{
  "train_examples": 195000,
  "encoder_norm_position": "pre",
  "encoder_qk_norm": false,
  "decoder_norm_position": "pre",
  "decoder_mlp_ratio": 4,
  "decoder_inner_norm": false,
  "steps": 9200,
  "final_lr_fraction": 0.01
}
Rows from block 5 of the text decoder, named by matrix and row number. Rows with one number belong to one neuron. Each number is 128 + 32 x the weight over its row's rms, rounded and kept within 0 to 255. All counts start at 0. Numbers have three digits each. After the name is the row's rms in percent of the matrix's.
# fc1: MLP up (decoder.blocks.5.mlp.fc1.weight, 768x192), inputs 0-191
# fc2: MLP down (decoder.blocks.5.mlp.fc2.weight, 192x768, transposed), outputs 0-191
fc1.214 113:080170156207142110131161166140108108127116128171142183217110096189132148137126139181083064126118073069179093139141112122092173148149125109167167085202160101100127053121097171158146156112078117090137161131136074112140100128119132093148116148106164147151137108143128156137118147115103115123159144137171081103095072139152123149116096145107121102100145135166158182101176112173150061106159151134106111068127153130170140126094048092201162130107161114150095138127174119121122194161161081113146162130142076105136096109149143085157106200142139107095133107131138102164063102148136107173
fc2.214 118:082130137081110069088143057157112114084188136136164120082122130162151166105139137156169117171135099123126100122159095177156138168163095143127108142111119152115181147141088098105083145106116083189119156127110059163107099148139077101120118137143121161110131141124151079192123107139072144080182177092130066066085083124118114146123127105163102152164235149133169126103105121160155162137145123110110136141125141084125197109112141167111111083173148120137144160106159078077157216110108117138124137129054069121182147178120170135129137102136106116160129181163106111181108116121146157061
fc1.215 085:119161125118171126140116117119123126139133145115119098124096072140125129130160122116196096190156093116124209109127197099123166133122171145100060132132133145194144128114119081158094190137141153144120149156117136046035179066121058144129132123112168202126148135166195142162119056101150131080146120152136199126111028170044152137137149118128133152132078117072145134175118076172170134124117138113142161153111096075078154126118131158142105121149127182152152151153141091113107151119135097113109189117102121135123100141123130122127123108163169110155086124098185162122111138161111135070
fc2.215 086:135121158096157203111181118102143160078079108126144150105120149070130157142127158117171107114164086133090132150167105201123088207107106063127110190126153143142184154122104155121091077133163093110119138105108108171111117172122116050179130154112119140129094162068120155120142157126087152151089164099113127117124149155117167086094075148174086142173136102197082114077114120145120175139096134117161116125163185182154091169174052171166114109152138089123064109116140134120107135100116083087134162115147123189159149144119074147098097132129068143101104083167109092102130137178179112145
fc1.216 097:115138133127154136123088123093149091137149136130134128145158138176098163133150166134176153113232157107182155112116147094156145153120098149160099138125172122171147142130095095136123122163099172143120082110129115096044234061165095135173205107081137186097089123125188150219141101111131171103169071148124124135116077123131151147122181086060119132127112157083147133146155109145138121145129152106130096135148095111149105098095121101144149123114128204168131133108151085114085125182217130113117073099109106149122143188100093127111171091122181131135060085136119159135147122078126131123
fc2.216 098:165165104071127146099141103134130122147131134155095106121138166112138131148152131135071115108108128083171142134149149118167076124121109155169138082091107171137126181134095140102124123133156137128113149153105108098064176092120132098168109165185165172096119146199143182176119030119128113123160100194131109118089068170099135079162155174133094153112131133108176133167138089170126121139100130106172185158093117149111133088126109122164185090139211110144137074182095045146071138150113162120080112158085114107099152172131119148142095168116184124110078148133073109158043090110177117123
fc1.217 108:143117135097086087148111175157134137127080135163147101176132128152123131114070118076131165101118150144119146108104090069103101133129183142167129125172161082053122149110147168206099134151154181138058124117220113129135159111117172129120118150159109118098140097162126132132150170108233121141157142107121104149165156048091121216133116192126175084114134183146116135107097090162133135127154106111140079144107148057100130138126137084163130146085039139103067121059144174121112148131161125137186109091100151067139145112070130088099149114109134137166112165129126119118160134096139127149
fc2.217 115:144128099152128120058170174145136180115103122086153162160143134111151100142097055162110190126102138118116148106072107145110106182071152121171203126145138096136119128096208099162152110095167182071160186167169138163114163104114097167096077144119064076112127112185133151117115146111131099129138129141170109143070158079186105090137142174107137145125150138092173127162136121111149124087125063145144186140102131103160152168111168140158087167090115099112096141084062162111099160099119119192119129128040149107130169119169107111085108111163122112064110160085102116155134110110091120094
fc1.218 105:120141152139129100152089135138144126140048189167128171119113188130128139113117136187153103114163103139139125074101146123127084133177112174216086062098085138119076168132167115151121123149139143098200143131128115084135112093102113091148110176138100116098093213090138152111134088133145103090152153159131124119139123057104181137113136165185099149123139109124162125114111153126110103138154070110118161136131121151092176121083129158163107109163147113165130135092152193064116144066088090089093133130133104135189158231144126119119158090187153116140068168086134207121137116119102116067
fc2.218 102:088191062134104131139171162136113118168123107110104122131113199177079127151073094099083129117110120141205108112115137078111121131158130108095155129111085223139150134131134117100071151074128160092152079174103121081131174101085161129129100144179100130127157154118181134157119127116090111174159113183152112100090144139105139139102144178120190129110196131135149148124128137157122102131146155073143143126112142166102164057129168095176133102114125114078233081147131117102098110111060138125135119150156199139099126188121174130141051087128139072125069160124128129155124115099147101089
fc1.219 108:122072100139158131170092109100153107148169125130136115192115132144117124140066099156152116128178133089145078121175152100098120114100120148152168097091150086200067118146211108203119154114150187116104131104161085138105208153087127162140163155135153140063154082107152139111126101171221115150124127172178110133174097083110164156095180135118099119121126132187103116120172153132104133112107175110083092107115130126109104147111107104104165131144126142151119094109174128125110131125142125139164068162185108200146120100154043103105109072027150149114173108143170145121109130142096126137
fc2.219 100:103140108102082105129115145132152198081167099127085116091091142048160112185127140139155156168152124089114167142134076076162185131179125103036162114122176165184153136148163050165119152101077103099150111168075124161126122155094098172146127129119171107112126134133098098095141098117158204104076129159165100135107141071178143129170120076145095136159118117123138136080137107164112164159076129113137150142146117117127161141186167163072139124086099141112062130111102109150114144139096120173206142089115130182104115182171126135131115113124081119164120114117095156049117154095123108178
fc1.220 100:119076175121099101140085146100126110093124102171168118147084122123127104119108138157143086085131110150159201056136116028139108130111222126112147126160158065126103068155150136175141144130063153120097155123148095124081091126150140120173107131065127152133156162130130098182202210118128125106093145147114141195172095107109074159087152120170122087167152157095149123178148142134114130123101113148143074065080119070113099126127136156167146118115085097189108143112127115124072119174151104168115149103130127172101164143131132130142138164110062122176070121159088159164131117119108132188
fc2.220 095:089138111106172145136133110173127146142178094122125115120094150176087186128152128145145055108106146115141040148199116136112138154137144158145093110075136120095117105161096113072109107114131108141084080145079102167120091141155091142135183142109116144164084075152126140125058060151140201114138182130109106044081127129127126133152090091122116201138141104125095167061124097159174114127185165123110143147140165133109158154113167107134144148187130118131095125115096065132126102135175168090188126101138066152140089160125220125177187113123139159136170141126126095185141146099147176123